config.yaml
encoder_arch: "coatnet"
model: "image captioner"
dataset: "rendered scenes of toy objects such as cars, trees, mugs and chairs"
train_examples: 195000
image_size: 64
crop_scale_min: 1
horizontal_flip: false
rotation_deg: 10
tokenizer: "word"
vocab_size: 62
encoder_norm: "layernorm"
encoder_norm_position: "pre"
encoder_activation: "gelu"
encoder_mlp_ratio: 6
encoder_head_dim: 64
encoder_fused_qkv: true
encoder_qk_norm: true
encoder_layer_scale_init: 0.1
encoder_parallel_block: false
encoder_dropout: 0.1
encoder_inner_norm: false
encoder_moe: "expert_choice"
encoder_num_experts: 8
encoder_moe_every: 2
encoder_expert_mlp_ratio: 0.25
encoder_experts_per_token: 1
encoder_shared_expert: false
encoder_patch_size: [4, 4]
encoder_conv_stem: true
encoder_depths: [2, 5, 2]
encoder_widths: [64, 128, 256]
fusion: "prefix"
decoder_width: 128
decoder_layers: 10
decoder_norm: "rmsnorm"
decoder_norm_position: "pre"
decoder_activation: "silu"
decoder_mlp_ratio: 6
decoder_head_dim: 16
decoder_fused_qkv: true
decoder_bias: "all"
decoder_qk_norm: false
decoder_layer_scale_init: 1.0
decoder_parallel_block: false
decoder_inner_norm: false
decoder_positions: "learned"
decoder_prefix_bidirectional: true
decoder_connector: "mlp"
decoder_tie_embeddings: true
residual_init: "scaled_by_depth"
optimizer: "soap"
beta2: 0.95
lr: 0.0027
beta1: 0.95
shampoo_beta: 0.95
eps: 1e-08
precondition_frequency: 32
max_precond_dim: 512
one_sided: false
adamw_lr_other_params: 0.00071
ema_decay: 0.99
steps: 5100
batch_size: 128
epochs: 3.3
lr_schedule: "linear"
final_lr_fraction: 0.05
warmup_steps: 1020
weight_decay: 0.2
adamw_weight_decay_other_params: 0
Rows from block 2 of the text decoder of a small image captioner, named by matrix and row number. Rows with one number belong to one neuron. Each number is 200 + 40 x the weight over its row's rms, rounded and kept within 0 to 999. All counts start at 0.
Before each neuron's rows are labels from the 100 texts, of 14976, where the neuron reaches its highest value: "fires on" is the input token at the peak. Only what is clearly more common there than usual is listed. The data: rendered scenes of toy objects such as cars, trees, mugs and chairs.
# fc1: MLP up (decoder.blocks.2.mlp.fc1.weight, 768x128), inputs 64-127
# fc2: MLP down (decoder.blocks.2.mlp.fc2.weight, 128x768, transposed), outputs 64-127

fires on: "right"
fc1.734,155,186,206,222,165,170,221,214,188,212,246,232,187,208,130,272,284,236,215,195,352,132,157,178,217,276,154,209,205,209,108,204,270,220,216,233,199,192,177,257,183,211,208,192,207,159,199,275,233,181,185,195,238,189,191,235,195,206,201,192,197,204,237,159
fc2.734,245,164,133,233,223,274,156,154,148,208,179,140,241,208,234,155,104,152,242,224,90,250,184,215,244,155,190,189,162,173,206,186,165,201,166,171,186,170,218,227,188,156,153,206,163,243,204,185,162,200,194,163,135,213,191,198,174,175,223,227,187,184,184,186

fires on: "<end>"
fc1.21,192,173,191,228,210,157,194,213,172,221,197,293,267,197,142,231,133,302,202,173,220,167,171,168,195,211,183,178,170,154,278,158,317,204,184,264,273,235,188,168,159,207,207,203,211,214,170,214,210,188,197,196,165,217,193,226,210,176,172,171,175,208,259,120
fc2.21,213,283,192,233,213,218,172,170,227,190,232,136,228,186,200,199,240,160,168,185,202,225,201,228,194,171,220,209,193,272,135,203,153,153,189,155,201,143,242,206,254,236,163,199,144,199,229,203,167,213,218,212,210,126,177,197,151,249,221,219,174,215,160,236

fires on: "an"; "lamp"; "tree"; "car"
fc1.552,194,253,246,148,231,267,236,233,134,268,189,230,246,146,309,157,237,201,144,168,136,189,235,225,236,124,254,207,227,221,203,238,134,141,135,276,212,217,191,143,236,212,199,125,210,198,223,215,158,248,254,198,251,179,226,268,157,131,214,264,193,190,168,162
fc2.552,300,209,180,220,142,207,96,131,273,152,234,203,159,263,113,238,167,198,239,241,261,181,116,158,170,192,197,136,254,203,250,130,237,217,237,142,208,214,209,173,186,224,147,264,185,168,229,226,196,112,170,175,207,242,225,206,227,214,164,181,197,206,201,265

fires on: "car"; "airplane"; "sofa"; "mug"
fc1.386,226,218,152,217,172,216,186,202,189,269,147,248,272,219,317,164,150,267,127,240,211,182,235,231,184,200,217,181,185,225,165,159,205,266,212,218,182,160,262,192,171,201,174,170,200,218,195,106,249,190,213,175,257,242,166,205,223,302,160,165,158,197,175,165
fc2.386,170,211,228,184,160,148,281,185,210,140,143,137,192,220,110,261,299,115,214,153,257,136,166,191,191,210,135,224,203,195,234,232,232,174,222,218,303,212,185,235,225,182,163,256,227,228,191,209,150,188,191,166,197,227,297,198,169,213,203,280,214,221,209,194

fires on: "table"; "hammer"; ","; "white"
fc1.568,232,204,100,239,187,250,135,178,296,203,160,195,116,260,229,130,158,169,206,299,241,208,198,191,184,168,213,196,161,135,139,248,185,224,207,183,190,218,223,212,234,199,210,174,172,194,183,127,138,259,255,230,174,155,216,123,257,206,183,157,187,249,203,266
fc2.568,190,169,240,156,203,163,264,256,85,150,236,195,249,135,192,255,281,251,196,175,154,176,201,181,226,224,208,196,234,233,230,143,186,215,210,223,198,174,193,238,214,158,230,240,286,187,170,239,272,167,160,187,169,228,203,262,185,222,238,248,187,139,210,155

fires on: "right"; "flower"; "ladder"; "boat"
fc1.577,282,147,206,194,181,243,236,213,216,216,191,188,281,236,196,138,199,241,233,214,174,196,186,265,150,175,156,159,206,295,185,192,84,242,147,181,159,210,151,223,133,154,166,185,214,164,210,190,158,203,230,250,263,231,196,208,193,169,194,156,222,216,225,256
fc2.577,110,179,220,177,211,181,246,202,206,181,179,221,127,214,199,187,207,183,144,178,262,201,156,165,216,221,185,228,229,142,224,236,264,161,272,239,264,199,198,178,214,175,227,164,213,222,249,207,172,225,209,142,165,255,240,180,228,222,223,203,182,231,237,138

fires on: "<end>"
fc1.13,223,238,171,174,140,92,238,225,156,110,166,240,182,160,150,235,193,252,243,140,212,274,163,179,141,162,146,178,259,167,273,175,218,179,182,251,269,213,224,171,174,130,248,191,215,225,192,242,234,177,190,157,145,205,204,122,228,202,150,141,213,150,197,140
fc2.13,208,216,211,225,224,253,132,86,204,257,254,269,190,211,229,190,207,206,160,231,255,149,237,171,226,181,234,176,147,280,212,205,179,184,235,96,226,184,154,217,247,279,182,218,120,205,181,151,141,184,196,250,207,230,193,262,115,226,210,193,231,234,194,240

fires on: "an"
fc1.141,251,249,271,175,240,191,206,216,170,216,190,228,215,128,175,213,139,133,209,169,201,252,188,256,204,121,212,100,233,238,300,200,143,178,193,217,223,232,181,124,253,154,209,178,217,191,242,196,171,196,223,219,139,166,192,217,212,263,223,179,191,199,238,222
fc2.141,171,226,176,184,184,200,196,138,271,186,238,169,128,295,227,195,231,326,184,214,199,167,209,119,222,208,191,248,174,182,151,200,239,198,202,151,228,195,205,223,125,263,243,204,140,212,215,199,214,223,163,198,253,205,201,201,192,185,141,217,204,216,213,209

fires on: "<end>"; "purple"; "pink"
fc1.607,154,298,269,222,231,237,237,238,213,175,146,245,230,230,209,214,146,186,137,199,251,265,232,255,128,187,250,100,251,235,176,195,212,157,202,246,177,179,229,195,225,190,151,140,213,178,263,164,176,190,189,217,184,163,213,223,201,260,277,161,167,203,204,233
fc2.607,278,242,154,196,171,207,82,121,205,201,223,188,194,239,183,264,247,145,264,191,205,174,114,168,259,142,166,210,182,168,194,171,231,254,212,116,246,195,211,192,254,232,191,234,221,215,176,245,133,208,207,221,218,197,208,194,138,162,111,247,196,167,190,187

fires on: "<end>"; "airplane"; "duck"
fc1.746,214,188,251,154,221,262,216,185,183,193,235,151,186,161,175,191,231,162,162,204,153,215,237,228,294,244,316,219,241,243,256,155,185,211,168,194,164,197,204,167,205,259,223,270,210,181,168,227,209,181,194,183,258,237,188,273,138,179,256,256,145,219,183,219
fc2.746,169,209,218,230,183,167,180,268,265,199,174,238,186,282,220,196,200,185,212,155,272,196,163,169,117,148,147,163,168,132,156,255,226,185,228,218,203,249,217,174,138,181,170,177,183,211,227,157,164,238,212,227,207,201,226,113,266,191,108,178,246,181,217,191

fires on: "an"
fc1.732,252,156,234,206,218,198,223,125,213,201,220,228,182,172,186,293,201,193,195,252,244,204,240,254,180,127,181,162,170,229,206,261,166,251,202,239,206,259,141,220,244,238,188,261,209,190,197,172,188,209,237,237,205,211,188,176,283,230,204,192,216,175,232,259
fc2.732,119,264,184,150,190,238,241,228,238,227,180,170,193,232,238,154,171,291,207,181,166,187,155,173,199,244,200,193,175,182,217,180,189,187,159,170,170,170,183,201,129,148,237,134,210,207,265,242,240,211,161,191,232,201,226,217,121,148,200,241,247,233,202,164

fires on: "right"
fc1.563,230,171,242,218,243,207,149,158,171,263,225,200,235,197,253,250,223,227,185,236,251,175,267,226,164,188,282,217,176,200,219,237,233,235,215,292,173,167,215,240,279,279,182,233,174,178,239,162,204,228,171,280,248,169,145,264,250,228,227,113,198,190,245,271
fc2.563,161,284,193,163,207,274,199,248,198,203,187,190,209,199,205,194,188,184,258,177,159,216,147,218,261,208,140,157,190,150,145,149,216,208,142,148,204,226,178,178,156,155,204,154,227,256,163,239,161,183,240,148,179,204,212,169,178,122,171,289,242,169,148,131

fires on: "an"
fc1.334,195,183,164,228,168,204,237,192,226,184,199,161,180,187,186,270,142,136,184,172,200,196,209,139,136,144,167,153,162,198,210,182,157,122,254,151,228,230,217,237,152,159,101,104,161,172,211,144,138,148,118,236,193,164,170,117,231,201,244,215,242,223,207,247
fc2.334,239,145,251,137,121,256,212,234,109,192,216,246,173,201,195,215,262,211,210,249,168,228,226,194,268,187,265,210,197,158,156,222,232,265,204,242,199,178,141,178,284,205,263,250,303,189,177,207,164,194,215,173,207,189,227,195,168,245,125,248,178,127,185,194

fires on: "car"; "airplane"; "truck"; "hammer"
fc1.441,265,212,177,199,266,175,152,284,197,194,266,154,139,190,231,174,187,181,165,271,197,206,205,236,249,264,211,197,235,291,254,202,190,171,111,187,169,136,159,200,251,207,227,206,220,228,184,210,210,175,161,207,258,192,209,231,197,200,180,200,236,143,191,206
fc2.441,138,159,287,215,186,202,182,222,181,165,197,208,209,216,156,211,154,233,246,174,174,262,180,160,135,186,179,174,217,159,128,227,197,143,229,216,203,241,252,290,150,216,167,261,210,192,204,207,190,199,228,164,134,247,222,161,219,217,168,166,217,240,211,200

fires on: "<end>"; "grey"; "tree"; "mug"
fc1.37,164,208,152,196,135,158,177,170,219,102,148,179,125,220,182,243,147,222,228,192,161,205,209,129,153,107,173,191,170,134,210,216,268,161,218,204,190,154,224,217,230,126,322,217,134,213,177,210,227,230,144,175,141,212,191,157,226,177,118,145,237,214,232,242
fc2.37,229,208,193,185,231,213,180,254,113,273,255,249,262,136,222,208,278,158,168,209,231,186,236,236,237,279,191,201,221,287,222,163,170,219,223,188,205,208,231,216,226,231,89,134,237,190,149,188,176,162,257,210,165,186,173,216,214,278,285,228,208,181,164,163

fires on: "car"; "table"; "flower"; "dumbbell"
fc1.666,179,241,162,188,174,164,220,255,180,253,237,120,190,194,221,162,240,229,142,238,219,225,164,181,161,195,193,139,201,226,183,182,167,296,233,216,232,291,152,188,166,132,208,221,212,166,179,118,208,227,196,286,267,259,143,254,168,174,133,174,220,224,219,151
fc2.666,156,136,149,135,202,111,246,224,251,221,230,198,255,268,169,189,195,104,167,160,196,199,208,210,177,179,205,231,233,212,148,231,209,186,234,154,286,205,230,203,260,129,160,208,240,210,177,224,167,210,203,165,188,214,201,217,242,259,271,201,168,175,227,156

fires on: "right"
fc1.323,289,76,240,191,207,248,179,154,155,201,274,171,213,170,195,160,250,230,227,229,216,174,212,199,328,227,261,263,146,171,277,237,260,255,166,225,197,192,160,178,214,283,215,263,229,200,257,201,197,208,218,215,272,217,218,233,249,185,200,185,151,265,220,207
fc2.323,125,303,204,216,217,208,197,226,198,200,117,176,227,211,207,212,193,172,184,132,222,217,156,230,67,153,93,82,239,234,175,184,191,112,180,183,224,245,215,193,136,173,155,155,113,178,208,196,204,203,185,176,204,199,212,176,159,180,197,248,272,153,174,233

fires on: "<end>"
fc1.449,233,263,183,187,189,169,280,167,155,113,185,227,155,174,184,237,180,241,196,171,208,229,234,172,147,163,205,160,226,182,253,191,207,231,217,257,193,232,150,230,200,253,237,241,174,176,149,206,268,183,192,226,172,247,173,166,164,214,176,207,208,199,179,177
fc2.449,134,150,187,177,229,235,126,195,208,249,280,216,184,227,240,186,200,202,197,226,265,160,162,186,232,227,211,195,132,254,181,222,161,147,169,107,226,176,225,185,205,160,179,194,176,200,290,220,155,204,241,208,206,175,244,221,221,199,230,214,203,226,225,188

fires on: "<end>"; ","
fc1.470,180,217,318,219,229,196,211,259,181,203,230,198,199,159,186,159,217,176,206,159,207,185,267,236,193,174,226,177,171,203,250,154,218,163,222,230,147,166,167,190,173,223,242,175,152,216,226,170,207,219,159,197,177,183,189,247,188,243,206,139,173,236,226,234
fc2.470,237,208,205,228,220,182,221,123,231,215,195,198,191,244,166,249,198,190,191,232,196,171,156,193,204,234,128,169,245,256,242,201,207,229,199,213,273,209,261,225,192,261,144,209,227,182,180,248,163,197,246,180,242,195,202,181,161,195,240,296,204,243,189,201